A small image captioner, trained from scratch: encoder patch size [4, 4], batches of 64.
Rows from block 5 of the image encoder of a small image captioner, named by matrix and row number. Rows with one number belong to one neuron. Each number is 200 + 30 x the weight over its row's rms, rounded and kept within 0 to 999. All counts start at 0. After the name is the row's rms in percent of the matrix's.
After each neuron's rows are labels from the 100 images, of 14976, where the neuron reaches its highest value: "responds to" is what is common among them; "lies over" is the class under the peak. Only what is clearly more common there than usual is listed. The data: rendered made-up planets. In brackets: how many of the 100.
# fc1: MLP up (encoder.blocks.5.mlp.fc1.weight, 512x128), inputs 0-127
# fc2: MLP down (encoder.blocks.5.mlp.fc2.weight, 128x512, transposed), outputs 0-127

fc1.160,101,224,229,230,217,221,156,195,193,219,209,232,166,204,219,203,184,196,197,175,146,212,180,189,202,237,199,200,170,266,256,192,214,173,195,203,188,210,130,174,180,224,190,210,195,237,188,160,134,175,192,198,184,184,196,156,207,256,268,157,234,210,138,197,265,168,249,210,207,188,213,158,144,211,233,252,206,174,183,198,227,178,187,162,211,162,176,209,176,202,219,223,177,235,184,196,193,224,240,201,202,203,176,247,153,159,220,232,222,241,233,147,229,155,152,187,211,171,167,251,156,175,194,214,206,186,245,231,218
fc2.160,089,267,236,221,219,164,215,202,206,200,186,223,200,179,232,196,229,213,222,177,210,215,227,200,212,150,217,200,262,196,162,218,192,183,191,208,183,200,95,204,224,174,223,185,238,202,214,214,187,161,198,210,134,265,132,190,184,285,198,177,162,203,196,228,201,214,219,275,175,215,232,226,184,183,222,188,182,155,182,169,192,304,226,168,171,209,185,211,157,229,207,173,187,226,200,214,221,181,192,166,192,183,207,189,247,207,202,152,195,205,181,161,235,237,223,218,190,196,220,233,173,158,237,229,181,214,215,228,192
responds to: crescent (74); rings (70); banded gas giant (60)
lies over: planet (83)

fc1.240,102,178,243,218,179,240,224,227,229,244,207,171,175,161,187,208,185,159,204,285,212,203,200,199,229,203,218,169,183,270,167,207,242,193,242,228,256,198,171,195,268,187,223,215,210,170,211,202,184,229,168,222,149,206,179,195,114,190,211,172,230,161,218,202,193,208,178,188,202,176,205,183,207,261,172,195,210,202,180,196,205,172,211,251,231,215,242,238,189,192,214,216,182,164,164,236,172,241,216,168,207,164,239,195,163,203,239,201,240,215,233,175,179,181,193,224,237,200,210,125,169,160,213,149,159,221,154,232,159
fc2.240,110,197,208,182,266,139,202,195,191,207,194,196,220,208,170,200,154,251,258,191,237,187,185,211,233,194,221,241,139,218,242,193,170,219,276,240,171,179,239,234,267,190,175,143,211,169,198,147,151,200,237,148,179,190,186,206,179,157,189,179,227,187,173,180,251,218,200,149,215,205,215,161,186,218,222,219,192,243,237,234,205,183,188,171,182,179,172,182,229,207,215,214,242,256,172,268,220,224,211,210,203,240,237,197,158,178,206,210,206,232,235,193,155,168,222,147,236,160,185,189,198,202,229,198,196,180,191,182,231
responds to: cracked ice world (100); crescent (56)
lies over: planet (100)

fc1.487,107,163,206,190,199,233,238,206,226,200,263,194,219,185,198,152,219,168,226,215,156,212,159,204,228,153,185,169,170,203,199,232,218,150,188,201,231,193,194,229,207,139,227,133,128,190,220,200,216,246,186,197,185,175,209,216,158,200,210,231,193,167,191,197,173,216,215,199,205,153,146,198,241,246,234,187,224,220,219,239,223,154,188,218,225,188,210,243,170,284,203,177,133,203,196,204,190,203,236,206,216,195,230,189,209,246,213,232,204,239,229,219,223,170,168,213,210,125,243,152,138,205,195,186,196,250,202,187,150
fc2.487,111,138,213,170,213,138,200,196,175,185,233,263,224,261,151,199,194,238,217,188,251,211,227,217,163,172,193,217,186,192,225,167,169,158,191,194,186,197,207,234,188,230,212,239,172,216,178,194,162,177,168,184,226,189,199,156,214,196,181,213,264,204,204,271,196,270,209,143,224,211,203,215,203,233,258,239,175,148,199,207,157,185,167,172,250,196,173,215,205,222,155,183,216,183,270,175,194,176,278,220,181,217,185,218,239,152,187,189,162,198,181,185,145,206,182,193,204,230,190,228,224,242,166,201,218,189,221,205,215
responds to: ocean world (100); gibbous (56)
lies over: planet (98)

fc1.459,102,200,194,239,162,269,233,185,160,189,214,184,193,159,135,190,185,209,201,173,233,233,186,158,184,209,192,220,229,244,225,204,169,249,161,226,224,253,159,163,178,178,176,211,171,170,240,184,252,258,218,190,179,214,189,213,186,225,250,167,170,194,194,188,230,233,186,214,223,178,149,206,229,180,200,253,275,181,174,173,166,227,187,167,207,195,208,191,177,198,256,163,218,192,178,239,180,218,218,227,130,175,203,252,187,150,142,227,211,216,232,194,248,211,179,210,153,140,221,180,175,190,204,208,196,205,226,188,225
fc2.459,083,176,172,196,161,174,178,207,206,201,167,248,202,230,171,216,222,222,202,232,164,204,257,103,182,188,215,204,244,188,229,197,172,198,192,203,190,208,198,241,142,195,192,193,225,158,202,202,219,221,188,192,200,150,203,204,219,279,184,191,184,145,200,245,176,223,231,281,181,249,174,202,229,135,238,219,237,106,198,194,263,221,190,201,219,194,212,202,141,199,169,160,232,231,196,165,208,193,171,200,205,217,211,244,185,196,239,203,202,187,181,237,198,212,156,203,209,178,208,197,229,229,197,164,229,265,212,214,192
responds to: crescent (82); glowing rim (69); banded gas giant (56)
lies over: planet (100)

fc1.102,112,228,211,209,163,210,214,207,215,242,225,142,183,220,238,170,216,154,171,190,170,174,219,244,204,174,195,154,140,238,255,231,192,158,156,215,306,214,228,211,238,174,254,208,182,165,163,202,185,168,151,169,204,180,220,161,185,173,195,222,220,215,196,194,170,184,222,180,185,177,157,200,227,180,204,222,201,188,189,191,222,178,159,190,209,185,230,212,225,263,234,171,138,170,126,203,165,246,216,237,187,282,181,231,236,218,211,211,231,194,173,231,196,191,189,207,207,236,166,199,213,203,219,186,209,192,232,221,227
fc2.102,122,250,242,180,221,201,169,222,201,212,237,133,188,157,197,219,260,187,182,168,202,196,195,204,221,175,244,184,197,244,190,180,226,217,227,176,211,208,223,187,210,223,217,167,181,172,228,195,166,218,146,215,227,184,156,234,168,183,142,238,260,217,162,140,241,187,195,178,210,165,156,146,199,217,162,196,178,294,191,228,161,189,188,203,176,165,208,217,257,198,239,177,181,160,214,139,196,208,195,210,129,228,209,219,212,232,207,204,193,193,208,225,125,235,225,196,195,185,235,200,193,197,181,171,215,192,255,180,222
responds to: lava world (98); glowing rim (89); moons: zero (51)
lies over: planet (90)

fc1.466,119,162,246,211,205,197,241,237,251,194,203,144,216,172,197,171,188,161,203,261,232,213,205,212,202,158,213,168,176,229,176,239,202,193,262,219,208,212,192,209,222,195,235,206,186,164,211,215,200,199,179,216,201,196,187,224,140,206,239,229,222,173,210,195,207,167,223,182,196,141,145,166,206,283,241,215,207,186,228,206,209,199,194,250,185,211,257,230,188,181,170,207,152,216,236,190,116,211,252,153,167,163,231,168,217,218,224,229,237,229,228,203,225,183,225,185,237,146,225,165,150,192,187,158,173,234,182,188,153
fc2.466,124,219,181,183,204,189,195,216,227,188,255,210,215,204,201,179,209,234,181,188,295,210,198,215,185,179,220,174,148,197,170,210,186,204,217,182,187,217,255,205,265,222,214,184,146,177,176,247,194,184,143,237,172,150,218,153,161,216,181,226,201,194,210,215,212,216,177,146,212,233,229,207,229,242,171,230,182,200,220,212,188,212,185,194,224,211,183,184,282,226,218,173,218,199,250,173,187,211,268,172,190,212,198,203,197,208,183,217,138,277,235,215,134,201,236,190,222,207,185,170,197,210,246,254,159,134,165,197,213
responds to: cracked ice world (100); crescent (68)
lies over: planet (100)

fc1.355,106,194,235,198,145,239,229,215,195,201,183,151,181,158,180,222,220,217,206,164,163,201,174,175,171,161,211,234,169,215,184,168,134,211,185,182,175,212,194,169,161,283,156,184,192,239,255,165,261,225,270,231,217,237,197,230,130,233,210,191,216,192,172,204,165,231,228,220,220,188,187,200,190,161,215,235,237,199,242,187,167,219,176,181,186,209,181,233,152,225,207,198,199,147,234,201,210,234,237,182,201,190,160,230,161,213,241,204,215,183,248,211,219,191,216,223,198,150,201,208,171,146,234,155,195,213,194,178,259
fc2.355,077,196,202,196,162,161,173,191,155,271,196,158,237,239,159,174,234,166,212,175,165,199,206,167,165,301,142,177,275,206,209,174,180,209,175,157,199,181,204,187,184,198,220,220,163,198,172,195,254,193,192,230,211,173,219,189,215,179,171,209,237,174,195,194,220,195,214,304,228,209,205,145,141,243,178,214,215,181,160,196,184,229,161,187,180,195,245,211,158,204,221,205,189,239,236,172,174,208,243,200,156,173,185,207,210,153,180,194,227,215,148,186,211,219,187,222,195,177,196,230,196,213,168,174,195,156,229,181,197
responds to: cloud-covered world (91); crescent (74)
lies over: planet (91)

fc1.91,123,238,186,198,179,236,218,177,143,192,257,156,188,173,176,187,188,185,175,195,158,186,205,202,214,168,177,187,189,201,161,146,188,220,230,206,186,198,147,165,152,249,190,206,166,236,292,153,230,188,233,203,185,188,188,253,177,191,182,174,177,178,200,153,190,195,243,219,208,155,152,148,186,204,173,212,257,172,229,173,217,251,176,197,199,220,193,187,180,250,223,225,158,149,231,212,155,257,196,216,196,198,165,205,170,195,254,216,215,220,203,209,251,181,198,177,243,195,183,239,181,154,181,175,197,184,236,235,247
fc2.91,102,165,173,207,213,189,187,183,200,165,186,234,199,221,209,185,244,223,234,218,264,227,168,193,175,234,237,196,246,214,203,211,155,217,215,179,239,194,171,222,227,205,199,180,190,203,204,212,126,193,233,195,245,172,239,207,172,209,195,191,193,195,217,190,257,241,215,324,208,191,195,245,197,243,232,144,172,190,236,205,193,228,214,179,172,243,210,167,163,226,205,195,198,193,213,235,203,156,210,171,219,132,174,183,176,195,168,216,205,167,220,182,212,161,182,184,191,213,162,194,162,179,116,235,176,160,132,190,222
responds to: desert world (65); crescent (56)
lies over: planet (96)

fc1.382,113,177,197,189,187,195,194,183,234,215,183,144,197,190,205,140,185,149,209,222,213,215,173,198,194,179,164,173,128,208,202,208,177,152,150,234,315,198,245,176,249,178,219,175,178,140,201,197,202,255,180,190,214,164,230,164,182,168,197,224,207,215,189,162,173,179,193,186,168,161,171,178,254,241,247,197,242,220,212,218,193,194,193,177,241,197,208,200,231,252,179,209,145,212,150,177,203,229,244,237,206,273,179,227,224,188,185,222,200,238,192,212,224,229,175,184,224,220,186,151,192,197,205,144,185,186,225,200,223
fc2.382,121,258,246,192,171,210,179,241,188,194,190,178,149,150,208,191,248,216,166,181,222,235,216,164,216,159,230,165,219,191,163,158,172,208,202,148,217,177,228,184,245,232,224,174,199,246,193,210,186,164,171,187,220,161,212,200,188,181,210,226,201,196,204,139,213,185,217,158,239,193,218,165,174,215,191,161,215,271,191,188,192,199,215,193,225,201,199,195,256,135,233,233,197,188,183,151,190,194,178,180,84,247,190,216,210,204,159,203,213,166,235,174,184,247,205,236,202,258,195,183,224,204,246,196,176,156,182,238,175
responds to: lava world (100); glowing rim (99); full (51)
lies over: planet (78)

fc1.465,097,194,185,225,239,244,195,220,210,239,203,185,221,172,187,225,126,209,264,180,207,219,190,222,159,188,210,244,209,255,141,219,213,231,198,207,203,189,138,218,203,186,173,147,199,169,172,171,164,221,186,211,218,227,245,239,246,177,207,172,241,162,203,193,211,160,198,181,218,220,152,166,192,213,239,189,131,187,166,247,198,193,229,256,186,223,194,264,186,243,258,208,173,195,191,197,140,198,278,249,191,169,217,181,175,205,220,167,196,214,190,172,188,198,190,200,133,183,239,197,166,199,156,202,217,231,208,198,203
fc2.465,120,138,183,164,203,183,203,202,195,182,200,251,222,242,168,163,207,208,210,179,199,283,214,218,215,250,183,150,98,168,236,194,143,196,225,194,232,173,250,224,214,155,203,204,171,211,217,242,237,195,251,176,230,177,188,183,184,188,236,193,176,215,276,195,149,221,235,216,226,221,177,228,142,242,231,181,185,165,189,152,167,184,221,172,209,230,227,177,169,158,221,221,236,186,191,200,234,183,202,163,187,210,207,162,243,210,204,210,167,243,184,176,158,222,216,206,176,186,215,173,187,225,211,164,218,223,188,188,166
responds to: rings (100); desert world (70)
lies over: ring (46)

fc1.168,115,197,230,220,235,221,247,197,221,213,234,159,242,199,196,187,218,135,215,178,199,197,191,234,225,216,166,224,195,240,185,258,216,167,194,189,243,178,198,220,258,144,226,134,196,167,194,196,199,181,167,180,137,224,242,231,154,188,239,214,260,155,176,231,258,202,143,209,232,230,182,213,238,205,240,144,207,215,224,188,207,193,173,217,219,232,221,259,166,208,208,228,184,222,155,223,191,249,230,232,200,198,232,209,212,208,191,222,180,143,171,198,208,172,213,176,183,161,176,179,202,211,162,139,180,250,240,194,194
fc2.168,120,144,195,193,112,201,160,220,141,171,236,217,143,192,199,203,242,210,199,175,228,187,214,222,176,207,192,183,147,206,190,223,195,196,172,151,196,210,207,198,257,220,200,219,258,219,218,202,163,199,169,164,181,176,221,156,226,221,245,160,204,236,206,225,210,242,230,166,208,255,193,195,198,193,184,230,230,196,213,171,226,174,179,167,212,200,252,217,187,178,205,240,195,223,217,189,157,232,171,212,185,214,194,169,211,206,231,164,211,238,249,163,164,202,216,180,233,134,223,184,279,173,296,193,220,202,195,247,203
responds to: cratered rock (100); gibbous (64)
lies over: planet (98)

fc1.44,121,189,197,212,167,245,205,178,163,177,211,168,166,152,204,179,209,207,180,158,163,240,215,165,195,200,191,196,182,225,161,205,174,227,190,238,200,245,190,165,194,236,186,244,194,202,259,174,260,265,250,190,219,234,194,229,189,212,220,194,201,131,166,156,196,228,206,235,229,183,146,153,230,165,212,255,262,178,220,197,180,227,161,230,183,186,191,186,148,183,236,220,160,149,217,180,159,276,225,228,179,198,191,219,170,218,217,170,225,244,241,188,256,189,181,206,169,186,171,221,178,177,171,185,186,212,215,215,243
fc2.44,087,182,196,234,211,210,209,182,182,231,238,205,178,201,183,188,248,177,210,205,194,200,219,148,199,227,188,196,274,206,230,226,195,170,189,166,202,175,183,178,176,198,228,215,165,178,194,184,236,239,171,159,203,136,249,235,189,179,226,200,198,201,167,186,182,186,186,357,205,196,174,162,221,212,196,188,169,133,173,235,240,259,156,210,203,215,197,182,111,223,185,163,181,163,201,189,224,219,230,213,188,240,208,202,255,187,214,224,192,207,182,212,230,195,197,226,195,173,234,187,201,210,151,186,231,231,207,212,187
responds to: crescent (79); glowing rim (74); cloud-covered world (69)
lies over: planet (100)

fc1.498,122,189,201,217,167,252,219,183,151,168,237,157,182,188,169,178,222,220,200,165,148,218,192,175,220,166,210,192,163,217,155,164,198,216,164,224,183,195,169,177,166,275,199,237,172,198,243,175,212,223,241,199,231,226,174,230,180,227,210,208,196,155,178,135,180,207,232,231,220,159,158,156,220,157,196,199,271,196,202,158,211,216,146,176,170,231,220,184,179,198,224,192,170,152,209,202,182,282,238,201,194,177,184,197,191,235,192,189,251,182,230,176,248,167,213,173,197,183,151,187,200,184,202,139,187,184,233,249,245
fc2.498,101,165,160,211,212,233,176,193,196,214,236,179,169,177,174,187,254,170,235,182,180,193,223,183,184,240,187,226,248,193,223,191,192,221,188,200,225,169,181,177,176,176,164,189,199,189,198,200,244,209,232,202,190,133,227,224,220,158,188,200,193,193,196,141,205,215,162,361,197,178,162,175,186,214,193,144,188,197,199,234,215,246,186,200,246,210,245,179,165,214,187,195,145,196,205,216,205,182,218,228,220,167,215,209,170,181,192,223,162,154,203,153,251,193,202,224,194,218,229,185,222,177,119,183,172,208,205,181,166
responds to: cloud-covered world (91); crescent (77)
lies over: planet (93)

fc1.352,102,206,205,239,176,235,220,184,208,177,267,198,200,167,203,206,183,198,201,222,171,227,229,209,168,215,187,262,195,241,189,184,237,215,230,190,192,220,139,228,227,131,192,184,179,173,190,186,205,210,196,161,155,241,232,227,230,191,231,151,228,156,165,176,252,201,127,215,193,207,153,158,186,191,207,217,228,187,194,176,219,191,178,221,237,225,193,213,169,280,222,217,185,153,193,232,204,253,226,246,188,229,229,230,160,166,267,208,236,178,114,170,187,221,172,196,211,185,210,193,179,186,158,167,216,196,232,222,222
fc2.352,107,214,191,224,240,214,199,186,233,203,226,249,189,218,202,222,231,205,175,224,188,193,153,230,240,162,216,226,157,231,214,231,255,216,211,174,180,160,234,217,117,160,197,228,179,131,177,163,150,182,181,122,217,181,202,219,171,250,188,219,226,217,183,194,220,208,186,245,200,215,187,226,242,195,197,172,193,166,200,192,165,186,209,210,219,235,205,194,300,179,185,210,194,215,188,232,164,146,201,190,182,151,217,208,197,171,195,207,184,259,214,264,150,166,202,238,186,196,143,200,237,212,229,187,213,234,225,208,156
responds to: desert world (100); rings (81); crescent (73)
lies over: planet (100)

fc1.142,101,214,248,211,221,214,209,204,201,244,233,168,193,207,253,184,196,129,184,206,190,168,214,217,235,214,181,162,172,224,188,277,220,205,180,206,303,184,188,201,236,171,213,191,205,177,214,220,172,180,161,191,196,195,267,157,170,153,241,178,217,201,177,220,235,175,200,178,207,177,195,177,199,223,201,188,215,216,224,198,214,188,183,256,241,230,237,196,191,247,237,197,144,226,150,158,132,205,213,233,177,274,194,164,247,172,155,185,252,182,186,164,194,191,152,187,194,225,183,175,188,194,161,166,181,213,228,197,214
fc2.142,103,212,206,187,244,155,248,184,208,144,223,171,249,181,200,211,254,215,189,185,249,212,155,222,153,164,227,200,170,211,199,184,220,189,217,226,185,180,264,192,214,186,260,202,204,174,252,190,186,226,199,204,206,114,159,155,228,153,183,246,215,174,157,175,259,197,219,208,252,170,216,182,211,238,207,180,199,190,234,161,219,154,191,211,238,212,197,203,198,192,214,239,163,206,205,176,186,226,172,227,191,275,224,184,171,226,198,221,234,251,200,216,141,232,182,153,212,200,180,172,226,189,214,180,146,234,231,167,222
responds to: cratered rock (76)
lies over: planet (100)

fc1.141,093,235,184,236,240,233,205,208,229,186,202,174,258,205,174,219,163,236,232,175,218,186,212,203,179,208,199,212,192,265,145,217,202,215,251,174,213,164,145,191,232,223,200,171,187,250,185,234,230,195,219,232,196,235,262,256,152,234,155,193,258,208,226,209,202,233,220,149,225,219,169,192,165,185,213,185,164,168,234,241,176,185,228,234,234,177,207,262,190,199,249,187,199,164,216,200,154,249,218,196,202,200,221,209,175,193,289,132,211,216,190,186,204,175,206,210,194,195,182,174,221,190,149,204,251,234,243,201,212
fc2.141,095,199,241,168,202,218,228,194,266,172,182,198,200,218,138,203,241,238,210,178,183,223,185,240,231,200,247,182,144,222,190,210,196,198,164,195,211,218,178,215,267,207,215,250,184,208,203,197,169,189,207,147,245,228,205,176,186,133,148,205,190,200,192,230,166,260,235,275,205,199,199,227,217,251,177,177,160,202,198,181,218,200,226,156,202,185,209,186,200,148,235,215,159,208,210,193,229,213,239,165,184,228,249,207,177,242,228,165,211,141,176,186,183,219,191,176,241,262,207,192,231,157,141,238,205,228,196,145,216
responds to: rings (100); desert world (41); banded gas giant (36)
lies over: ring (80)

fc1.81,113,170,238,180,188,205,233,229,246,209,212,130,214,136,225,191,184,154,216,230,258,198,162,198,198,152,240,185,166,191,149,241,194,138,213,185,225,174,227,214,218,161,225,197,167,137,198,213,216,214,193,185,174,209,199,186,143,223,254,209,190,167,215,166,205,212,208,202,188,174,187,195,209,215,254,214,195,229,246,197,232,191,227,256,203,219,268,249,197,234,176,180,147,195,208,202,144,228,256,196,195,157,219,213,200,220,204,190,217,182,224,184,209,174,206,166,229,204,199,151,126,187,200,159,214,212,145,205,150
fc2.81,130,246,184,220,219,181,190,180,181,231,220,197,244,153,243,204,228,217,221,162,203,197,212,232,213,207,225,205,178,235,129,213,235,160,198,176,223,216,192,213,247,182,210,168,161,173,154,199,170,187,246,226,199,135,221,182,194,160,168,200,193,215,179,173,217,159,175,170,172,186,194,196,193,250,196,224,237,197,189,268,172,219,147,278,200,205,221,195,269,226,212,218,243,202,247,198,198,175,249,113,180,216,175,210,191,216,203,211,157,231,177,191,179,177,240,242,205,186,197,203,214,210,215,211,121,154,172,235,223
responds to: cracked ice world (96); crescent (68)
lies over: planet (95)

fc1.36,105,222,250,241,197,207,207,159,207,217,273,138,199,209,208,175,175,140,224,201,224,187,143,223,216,178,177,131,192,243,196,212,208,178,175,149,241,202,223,190,269,162,236,171,156,220,236,214,225,199,162,172,141,230,265,191,198,175,212,163,247,168,170,206,213,164,161,187,195,211,185,157,193,197,186,179,222,234,240,169,249,170,210,242,247,243,210,209,173,224,201,227,164,202,192,213,195,206,225,198,222,291,212,187,203,230,215,184,215,165,178,172,213,189,143,154,186,207,183,188,182,210,201,168,210,211,201,198,201
fc2.36,094,225,188,207,237,164,222,184,254,250,222,214,201,193,163,198,254,207,201,221,223,180,186,234,208,199,234,167,211,192,217,194,157,177,231,180,203,149,196,125,216,197,192,195,185,255,170,182,139,178,197,222,197,194,178,182,208,167,225,230,146,214,182,238,221,206,213,220,170,196,230,184,174,219,193,115,177,202,240,175,233,144,175,193,221,227,188,286,165,192,213,165,183,238,174,219,206,220,185,162,198,296,286,192,208,220,177,205,207,207,204,163,181,182,154,196,257,165,190,176,183,202,221,164,210,212,208,189,187
responds to: cratered rock (100); full (51)
lies over: planet (100)

fc1.71,106,155,218,221,186,232,183,162,199,174,245,136,220,138,208,203,140,195,183,160,157,155,191,270,162,179,227,195,179,183,178,185,181,173,264,178,217,147,198,206,174,235,188,212,194,200,219,211,226,208,250,140,214,214,203,181,223,190,217,239,214,171,208,179,160,177,260,229,207,151,168,169,192,216,235,209,200,199,237,215,243,179,182,199,223,200,208,209,200,197,185,221,152,215,202,153,179,237,260,243,228,205,208,202,166,208,261,191,221,200,165,154,217,205,211,169,204,174,149,213,131,202,135,182,211,193,227,246,196
fc2.71,099,208,189,189,211,195,182,185,223,209,127,151,200,159,250,195,191,202,253,203,251,212,192,199,227,191,216,186,254,177,200,202,193,219,196,169,196,169,188,185,216,212,158,201,160,198,201,276,208,181,176,214,177,119,210,228,193,196,189,237,197,213,240,127,211,188,165,286,177,186,252,200,179,230,191,183,187,249,210,195,81,231,218,188,173,212,200,190,243,221,209,206,184,197,171,200,171,201,208,170,195,125,216,166,202,159,182,211,191,230,220,187,216,178,233,225,189,226,194,194,200,173,168,209,163,185,148,161,172
responds to: rings (93); desert world (43)
lies over: planet (64)

fc1.92,095,187,200,224,193,220,179,187,191,250,189,177,196,186,195,184,156,205,189,240,187,185,221,207,200,150,146,215,181,245,223,253,210,151,235,174,240,221,171,186,238,202,207,160,175,175,185,237,198,169,150,166,169,186,203,181,186,168,235,195,232,176,195,263,273,210,146,176,212,205,192,171,190,217,221,248,204,208,164,206,275,190,220,265,256,213,254,225,213,228,222,208,199,184,188,258,165,166,255,181,239,238,253,174,200,229,191,170,205,215,163,159,195,211,140,168,185,220,232,175,197,211,151,223,189,180,186,196,170
fc2.92,107,257,195,183,204,187,226,203,151,195,205,185,150,179,228,204,185,171,258,216,234,241,208,187,185,196,258,209,233,187,168,222,190,280,237,198,160,215,222,227,202,206,173,167,193,179,245,158,219,239,175,201,179,227,227,139,181,163,139,209,213,257,181,210,175,185,186,179,172,191,214,179,156,203,226,243,181,262,184,182,156,216,225,224,174,153,209,220,218,206,245,224,186,170,191,163,179,245,189,198,138,202,184,200,173,180,254,196,189,253,196,170,151,242,229,163,233,223,191,251,248,222,202,220,164,182,217,205,223
responds to: rings (100); ocean world (99)
lies over: ring (57)

fc1.163,111,188,192,214,207,229,219,200,165,201,212,192,207,181,217,176,162,167,174,220,164,216,190,224,238,195,179,203,203,246,245,209,191,178,258,197,180,165,202,199,210,179,167,230,187,167,197,208,162,187,152,171,217,182,153,148,199,212,249,185,157,216,157,178,268,149,220,198,252,167,207,190,173,234,253,274,206,179,221,249,268,220,172,182,221,199,200,189,198,187,167,211,125,267,184,193,132,202,277,202,236,168,185,207,190,206,209,225,161,200,199,152,183,182,176,195,213,182,193,163,151,187,155,176,212,177,221,174,219
fc2.163,090,275,178,185,194,137,245,212,239,157,227,220,198,196,247,225,187,226,180,154,223,237,210,219,230,190,204,180,281,248,196,204,168,269,175,184,238,189,134,226,221,189,167,267,169,193,187,193,186,186,191,207,146,213,190,124,144,216,221,185,194,218,201,203,222,188,178,296,206,188,208,182,243,170,255,211,230,189,213,192,170,234,198,205,202,232,225,149,203,247,246,200,179,164,186,191,207,198,199,232,201,186,215,196,213,219,214,192,155,189,216,189,184,258,240,195,178,219,223,188,224,176,195,210,223,198,217,221,206
responds to: crescent (87); banded gas giant (41); cratered rock (39)
lies over: planet (88)

fc1.506,097,163,242,197,252,210,190,200,219,191,242,195,223,202,185,152,177,173,168,220,207,203,195,230,250,193,156,206,175,231,217,221,168,193,256,189,226,166,153,233,262,166,207,198,164,190,232,191,226,208,153,174,228,221,201,235,178,192,219,225,169,222,208,224,230,163,201,203,238,171,203,178,233,205,208,213,191,198,249,212,253,198,181,267,190,242,254,245,175,228,224,244,147,250,177,186,132,253,198,230,224,228,215,159,213,212,249,211,231,184,162,160,235,211,180,145,229,182,179,165,201,177,192,195,160,178,244,248,204
fc2.506,108,210,160,198,218,195,226,192,222,242,182,185,188,202,166,215,139,175,169,214,199,245,158,192,175,147,145,151,205,217,238,188,168,197,188,226,255,198,142,213,197,198,220,211,193,172,218,176,127,168,194,166,145,172,195,217,169,172,192,228,203,184,256,168,225,198,257,206,198,172,229,172,218,218,173,175,227,186,241,156,215,168,206,263,212,203,226,193,227,226,175,229,252,228,180,207,235,162,173,168,215,158,291,196,189,236,157,203,145,214,212,191,226,226,193,171,201,180,206,141,161,194,149,183,199,205,209,190,174
responds to: cratered rock (74)
lies over: planet (88)

fc1.239,117,198,205,173,205,193,211,188,189,212,195,149,212,189,200,166,224,137,175,198,241,231,137,181,240,211,179,169,185,216,193,252,167,204,178,197,255,194,203,211,255,186,233,195,171,228,240,214,179,173,174,181,154,162,250,197,180,144,197,168,213,143,141,182,216,161,185,196,196,195,214,135,190,193,169,221,238,254,199,208,202,209,160,235,252,264,221,203,205,195,211,270,184,213,177,157,204,244,195,206,203,256,189,156,170,225,218,202,231,174,197,168,216,229,196,155,209,164,189,158,180,122,201,166,158,195,185,184,208
fc2.239,088,193,160,210,255,181,191,135,231,185,184,224,265,230,182,217,211,213,202,199,238,218,211,177,170,213,178,194,167,212,193,165,196,244,189,165,215,156,199,151,199,191,194,198,123,210,167,229,155,211,188,203,246,206,195,142,194,147,215,184,176,146,171,232,201,197,137,136,181,203,147,204,222,232,212,196,164,195,239,208,227,151,236,217,222,205,164,182,177,202,224,211,201,150,214,192,185,216,195,229,161,322,167,151,194,177,183,230,215,212,205,212,171,197,188,219,219,235,184,207,217,244,192,195,177,187,234,229,176
responds to: cratered rock (100); gibbous (62)
lies over: planet (100)

fc1.121,116,146,172,180,178,201,247,216,223,173,210,199,215,163,175,192,167,141,213,207,166,200,160,267,182,220,217,242,186,209,201,241,198,149,220,216,229,212,190,235,178,163,161,176,132,164,205,244,199,216,206,208,216,199,213,182,148,191,203,219,190,159,237,187,222,224,218,198,180,136,169,220,238,230,242,205,205,178,211,249,235,192,199,233,245,200,196,263,191,259,203,214,163,204,215,218,168,143,265,174,236,230,228,159,188,191,200,228,194,208,230,218,230,150,189,203,146,139,205,180,139,187,198,182,169,193,197,201,149
fc2.121,109,161,192,223,252,202,228,183,203,178,172,210,196,250,138,220,183,201,210,208,175,195,199,213,194,213,169,196,188,212,214,215,216,205,223,226,189,215,210,197,173,202,195,228,149,203,175,175,175,252,185,165,268,217,138,235,210,165,215,141,209,222,185,304,210,216,196,118,220,198,152,212,187,206,217,229,193,146,170,183,130,171,200,135,216,179,183,187,183,211,191,214,225,159,219,197,226,209,191,188,137,155,207,237,186,217,192,183,188,268,183,217,127,180,221,146,204,216,208,227,205,196,173,220,217,168,200,151,205
responds to: ocean world (100); rings (99)
lies over: planet (65)